python train.py --train_examples=90422 --encoder_depths=[3, 6, 3] --latent_channels=8 --optimizer="soap" --one_sided=false
Rows from block 11 of the encoder of a small image VQ-VAE, named by matrix and row number. Rows with one number belong to one neuron. Each number is 200 + 20 x the weight over its row's rms, rounded and kept within 0 to 999. All counts start at 0.
After each neuron's rows are labels from the 100 images, of 14976, where the neuron reaches its highest value: "responds to" is what is common among them. Only what is clearly more common there than usual is listed. The data: larger renderings of crowded toy scenes. In brackets: how many of the 100.
# fc1: MLP up (encoder.blocks.11.mlp.fc1.weight, 768x384), inputs 96-191
# fc2: MLP down (encoder.blocks.11.mlp.fc2.weight, 384x768, transposed), outputs 96-191

fc1.116,205,186,205,189,186,182,233,243,164,215,216,189,214,197,206,203,180,192,182,221,241,200,218,190,173,184,192,184,175,188,204,188,194,199,247,194,209,211,213,208,211,205,186,198,202,201,197,211,210,201,207,196,180,197,200,186,152,191,215,203,207,226,208,175,198,182,156,184,226,212,179,182,215,218,222,179,207,212,181,173,192,232,171,200,209,207,215,210,185,183,225,205,209,199,213,196
fc2.116,191,222,171,233,217,215,232,171,199,177,209,220,215,204,198,176,188,200,178,211,194,186,200,218,225,211,229,220,216,227,143,211,188,222,198,200,187,178,230,188,154,200,214,197,182,226,191,170,164,205,214,190,140,187,213,211,220,177,189,229,193,202,220,213,208,206,218,191,191,213,196,210,209,191,184,200,190,227,218,195,203,199,189,170,206,181,208,191,177,190,203,205,215,195,179,209
responds to: count: six (46)

fc1.758,195,203,245,193,203,184,211,180,191,198,198,191,181,213,206,179,174,226,186,192,202,222,236,206,191,211,213,186,148,220,237,215,202,205,240,204,160,215,202,146,180,181,207,186,221,194,193,193,215,200,219,222,186,215,195,151,225,205,179,190,211,204,203,203,215,200,195,239,204,226,223,200,198,166,206,241,212,254,180,178,198,211,235,187,224,170,211,200,181,187,198,200,217,170,190,181
fc2.758,226,214,188,205,211,167,200,188,213,207,232,201,210,187,191,201,219,233,205,212,192,185,187,211,214,191,218,210,198,226,223,212,198,197,195,165,210,186,224,197,209,227,201,198,236,191,177,177,150,218,182,199,229,200,173,206,189,159,223,241,194,217,230,197,186,196,220,219,190,186,208,173,222,214,181,187,192,202,189,166,174,201,172,188,207,218,191,220,210,200,219,205,170,199,207,207
responds to: light from behind the camera (51)

fc1.49,183,181,223,204,210,215,194,195,188,204,205,201,202,212,190,227,200,176,200,178,190,223,195,197,227,189,205,204,217,174,217,241,198,190,193,196,219,162,198,198,213,175,223,197,167,197,176,186,125,184,177,208,207,201,219,214,199,196,174,180,213,193,204,210,223,196,169,186,238,198,184,157,218,205,187,200,206,204,186,180,174,211,173,206,213,198,208,186,179,127,214,192,227,197,180,177
fc2.49,174,210,186,229,207,201,238,167,212,206,209,206,196,203,213,173,174,209,202,224,204,217,190,193,203,214,177,186,175,208,241,191,201,217,208,173,133,198,195,189,192,200,198,210,210,241,197,181,265,223,177,188,191,183,191,179,184,196,232,219,159,181,212,189,187,215,214,189,170,208,181,217,208,186,208,180,186,178,226,191,198,164,206,170,210,202,221,166,217,221,198,174,208,234,195,211
responds to: count: six (57)

fc1.151,219,194,223,184,165,176,206,236,217,194,175,201,191,232,223,174,162,210,212,200,180,185,172,154,225,206,159,182,230,202,205,205,187,228,184,221,189,163,170,213,210,209,183,176,202,203,223,219,201,193,179,193,152,182,214,189,212,193,182,170,217,187,190,223,191,214,195,215,229,200,208,207,177,244,212,188,222,200,202,197,170,181,226,229,198,214,218,195,187,167,202,220,190,203,187,213
fc2.151,191,208,208,171,196,236,201,205,209,202,248,208,239,138,197,208,251,187,186,191,193,203,227,206,193,209,197,157,183,211,235,188,204,184,191,213,221,199,174,202,188,159,209,187,217,201,190,192,193,171,214,196,206,198,208,193,200,171,197,187,213,182,199,191,224,194,195,206,164,216,184,169,233,171,218,210,186,177,195,232,194,202,192,203,216,193,187,206,175,217,183,197,212,196,199,179
responds to: blue object (60); light from behind the camera (50); its colour: blue (29)

fc1.647,177,196,229,193,222,234,217,209,224,229,185,183,220,202,214,215,186,185,180,202,196,221,196,222,196,205,180,199,209,200,218,183,174,202,196,184,220,181,178,207,183,210,206,164,206,199,177,199,197,209,211,199,182,201,188,233,221,222,177,202,223,179,216,212,212,237,200,211,198,246,230,194,197,192,204,187,207,212,197,187,216,169,180,211,176,209,182,189,220,191,217,196,259,206,190,157
fc2.647,209,176,189,217,214,220,225,175,202,201,219,204,218,251,193,229,212,199,205,195,184,220,193,178,182,221,212,188,194,192,244,219,206,192,194,204,195,208,234,188,212,195,226,178,210,210,213,206,212,198,206,225,189,195,238,171,191,197,234,197,181,194,155,159,187,189,170,198,201,170,203,184,186,176,225,209,187,182,180,212,168,240,162,175,195,187,181,173,201,194,224,192,151,201,192,235
responds to: count: six (40)

fc1.695,236,182,171,204,249,213,218,214,214,194,172,203,217,186,205,171,205,183,173,194,193,208,186,195,173,176,200,192,182,203,240,189,232,196,243,205,219,215,205,200,199,183,199,175,207,197,211,194,218,211,212,202,227,187,164,185,195,204,193,180,171,211,199,182,184,210,206,179,247,210,186,197,180,196,193,171,208,229,207,187,204,218,227,190,176,201,216,188,213,193,191,196,205,185,183,200
fc2.695,206,234,194,235,196,190,166,207,199,234,274,195,234,234,234,258,197,196,195,199,194,194,206,191,222,208,181,202,204,224,188,230,227,243,189,174,200,181,215,203,182,196,201,207,182,205,183,199,213,198,202,184,185,174,213,208,178,197,208,206,177,202,187,184,183,194,196,207,207,194,189,203,204,205,212,245,182,176,219,158,198,203,196,176,210,269,195,235,190,218,216,227,193,206,201,198
responds to: light from behind the camera (50)

fc1.458,200,207,186,218,219,202,199,214,189,194,201,220,195,231,227,194,181,207,183,222,197,193,185,253,207,205,178,220,227,169,192,226,206,191,172,209,198,214,226,192,204,186,196,181,174,197,193,180,225,228,252,166,213,206,201,206,201,232,205,186,201,173,194,199,190,208,211,219,203,186,220,198,228,203,205,199,238,194,170,194,218,246,179,180,208,189,194,194,209,235,196,215,211,166,206,195
fc2.458,193,194,185,217,202,222,186,221,192,205,221,183,201,158,214,218,191,204,193,206,197,202,200,225,183,201,199,177,195,211,214,203,228,195,201,233,176,200,166,219,182,198,209,182,193,204,142,188,202,220,209,195,194,210,197,226,175,187,199,144,210,197,224,189,204,184,206,180,200,178,162,208,183,186,189,201,211,200,186,203,191,178,188,200,226,182,219,221,202,214,185,182,203,182,205,173
responds to: light from behind the camera (49); count: six (42)

fc1.201,225,211,219,187,217,210,195,239,182,195,225,195,194,198,208,202,221,215,202,238,206,182,190,198,180,187,214,211,208,207,235,197,230,212,217,228,177,176,178,192,229,167,176,218,225,186,202,207,208,187,197,206,186,182,186,230,181,151,195,205,197,203,200,214,213,183,177,219,177,246,191,219,185,188,207,214,183,184,169,170,193,205,224,213,186,210,197,207,174,194,176,192,210,220,200,175
fc2.201,220,198,195,185,194,213,192,207,170,236,208,194,189,190,172,174,165,209,224,196,221,203,219,185,180,178,212,164,218,203,253,229,186,196,226,209,181,213,229,214,159,219,176,192,224,195,192,195,178,210,195,190,220,187,223,190,237,159,197,210,183,174,183,215,153,217,232,190,213,214,224,219,196,200,175,191,183,206,212,200,183,224,214,215,163,215,192,170,224,181,190,219,196,185,203,214
responds to: white object (77); its colour: white (29)

fc1.13,154,214,187,213,223,204,219,215,144,215,178,179,233,210,213,183,197,208,211,209,231,197,193,210,198,218,257,209,149,209,195,175,183,210,197,212,174,209,201,202,183,211,220,213,238,201,181,232,173,217,180,164,215,215,195,211,176,214,218,193,194,205,205,213,196,172,218,209,250,209,194,228,174,217,194,209,189,179,217,211,149,181,174,180,184,189,237,189,197,210,197,213,172,256,200,217
fc2.13,231,192,204,217,202,241,210,192,231,201,167,208,212,227,178,178,182,200,188,196,195,198,194,202,212,200,176,206,206,229,243,207,193,189,197,202,222,184,177,189,184,206,164,186,162,228,183,180,243,193,197,183,199,208,179,180,242,196,221,196,180,132,225,178,210,188,207,171,171,185,230,195,229,197,220,211,210,235,193,172,227,221,197,177,200,193,203,208,223,201,219,176,224,202,176,190
responds to: count: six (43)

fc1.298,177,202,212,184,205,155,189,213,214,194,203,178,212,206,208,204,184,183,243,202,221,182,201,176,198,180,250,199,217,260,209,211,191,213,243,193,208,206,198,198,233,236,230,220,176,242,187,184,169,178,186,210,218,217,172,239,175,234,220,252,179,187,161,195,209,191,220,212,193,210,212,188,225,181,204,210,186,185,224,211,195,189,190,187,171,187,214,236,172,201,214,218,200,210,177,187
fc2.298,228,182,226,205,195,199,158,207,183,212,203,224,212,212,201,225,158,167,205,188,200,210,205,188,206,222,190,195,189,185,192,185,188,208,205,195,203,204,199,215,197,192,183,188,183,197,212,202,192,166,210,185,178,231,196,171,195,237,198,182,181,181,233,195,209,194,188,206,218,190,199,183,182,199,187,203,181,170,182,180,210,172,188,170,205,175,185,198,190,218,183,240,186,213,197,226
responds to: light from behind the camera (61)

fc1.344,221,205,171,190,193,204,215,238,201,207,177,181,191,199,192,205,191,194,177,208,202,230,223,247,196,167,210,181,208,233,200,225,184,213,217,196,198,212,208,177,190,179,172,196,219,190,201,211,237,209,192,190,257,198,171,236,188,208,205,253,216,231,205,195,185,199,174,225,182,204,164,201,218,154,180,153,189,175,188,201,228,175,203,203,204,234,189,264,169,194,165,185,224,173,164,245
fc2.344,148,187,191,180,189,228,199,158,179,191,223,230,189,203,207,216,202,154,224,196,204,157,173,194,192,212,222,194,225,191,187,202,190,211,211,200,197,182,204,207,227,210,196,230,226,200,141,203,187,228,243,192,177,193,211,201,189,126,128,191,182,237,199,207,213,214,207,222,207,207,215,183,189,204,214,221,193,222,218,198,160,190,199,186,195,217,194,159,177,246,203,215,186,224,190,179
responds to: blue object (62); its colour: blue (29)

fc1.85,224,186,216,229,199,203,191,229,217,239,188,148,213,206,236,221,199,200,164,180,164,213,162,199,177,244,186,198,193,199,200,232,219,177,204,183,173,193,226,225,203,192,212,204,180,192,192,210,167,223,193,197,165,166,230,197,167,173,187,202,187,183,201,204,211,215,206,203,199,205,198,195,190,199,198,231,212,188,225,223,213,189,177,210,212,220,191,182,184,209,198,200,247,195,182,207
fc2.85,234,245,196,205,202,186,200,149,209,155,213,203,209,159,180,227,272,196,189,179,212,207,199,189,179,208,179,209,218,208,212,233,203,172,174,210,179,193,201,185,225,197,169,168,210,200,190,195,243,198,196,164,256,203,195,204,219,224,207,227,230,223,208,226,226,191,195,198,174,189,204,204,225,199,201,197,200,185,172,185,234,203,223,197,203,213,209,183,208,226,206,183,153,200,190,194
responds to: hammer (32)

fc1.191,197,173,201,167,196,221,184,202,190,184,209,216,184,174,188,191,204,167,192,181,168,197,156,201,197,188,227,177,222,167,198,246,189,217,201,188,196,169,209,186,241,216,177,193,199,172,233,178,193,178,162,171,173,222,176,170,195,202,193,186,219,220,181,195,211,182,196,172,183,222,186,198,204,168,158,195,157,209,196,191,193,232,191,216,210,193,232,149,191,190,220,196,242,155,208,185
fc2.191,205,174,217,188,201,212,191,227,187,238,190,200,221,202,213,208,189,266,186,207,203,176,204,164,199,187,190,236,199,184,207,189,205,228,220,215,181,196,172,218,204,198,182,207,194,214,196,203,206,184,207,213,199,199,196,191,206,168,214,201,199,190,236,205,201,209,208,202,206,208,214,208,200,212,216,235,206,196,202,207,193,202,191,194,232,177,183,189,184,168,198,202,192,228,186,217
responds to: count: six (45)

fc1.531,215,249,219,206,229,209,248,222,207,203,170,195,194,149,178,191,185,190,219,208,215,168,216,198,208,207,196,199,190,183,214,213,211,198,192,241,207,227,194,215,219,177,228,172,190,188,170,197,190,213,183,199,222,189,214,144,200,196,186,181,188,228,249,185,178,250,215,246,212,209,228,208,187,205,192,205,216,186,217,193,178,199,203,186,202,210,183,213,217,171,199,189,187,215,193,167
fc2.531,223,222,168,203,179,218,183,233,188,226,221,244,217,223,230,204,212,231,186,188,193,227,221,203,169,218,198,194,195,192,203,208,183,199,168,193,197,185,197,218,144,206,192,175,230,201,199,206,160,234,213,223,223,202,206,205,197,176,158,240,181,201,168,198,227,165,206,190,218,213,195,199,169,211,211,164,218,198,206,212,159,195,197,170,225,178,210,178,154,203,234,208,218,232,206,189
responds to: white object (69); its colour: white (30)

fc1.106,180,188,187,195,191,182,193,173,178,196,243,172,191,203,208,205,192,170,210,211,182,182,218,171,210,204,194,187,218,202,215,226,226,178,188,193,156,208,191,179,194,171,177,223,197,211,161,213,207,211,181,198,169,212,189,206,198,194,209,181,182,199,166,143,175,200,187,194,194,211,205,235,212,197,206,183,196,217,159,198,182,234,177,199,210,220,209,214,214,184,215,186,199,222,219,207
fc2.106,215,232,190,200,194,229,205,212,201,202,193,198,192,177,193,216,224,237,195,191,199,193,195,210,186,191,189,200,188,204,231,162,195,237,212,186,216,205,194,208,190,227,192,205,184,193,227,187,148,195,192,205,214,220,204,222,169,202,149,217,208,203,229,206,208,206,192,195,193,203,196,129,194,219,211,212,208,233,284,180,193,174,233,184,224,190,207,194,201,201,211,193,194,201,185,213
responds to: hammer (31)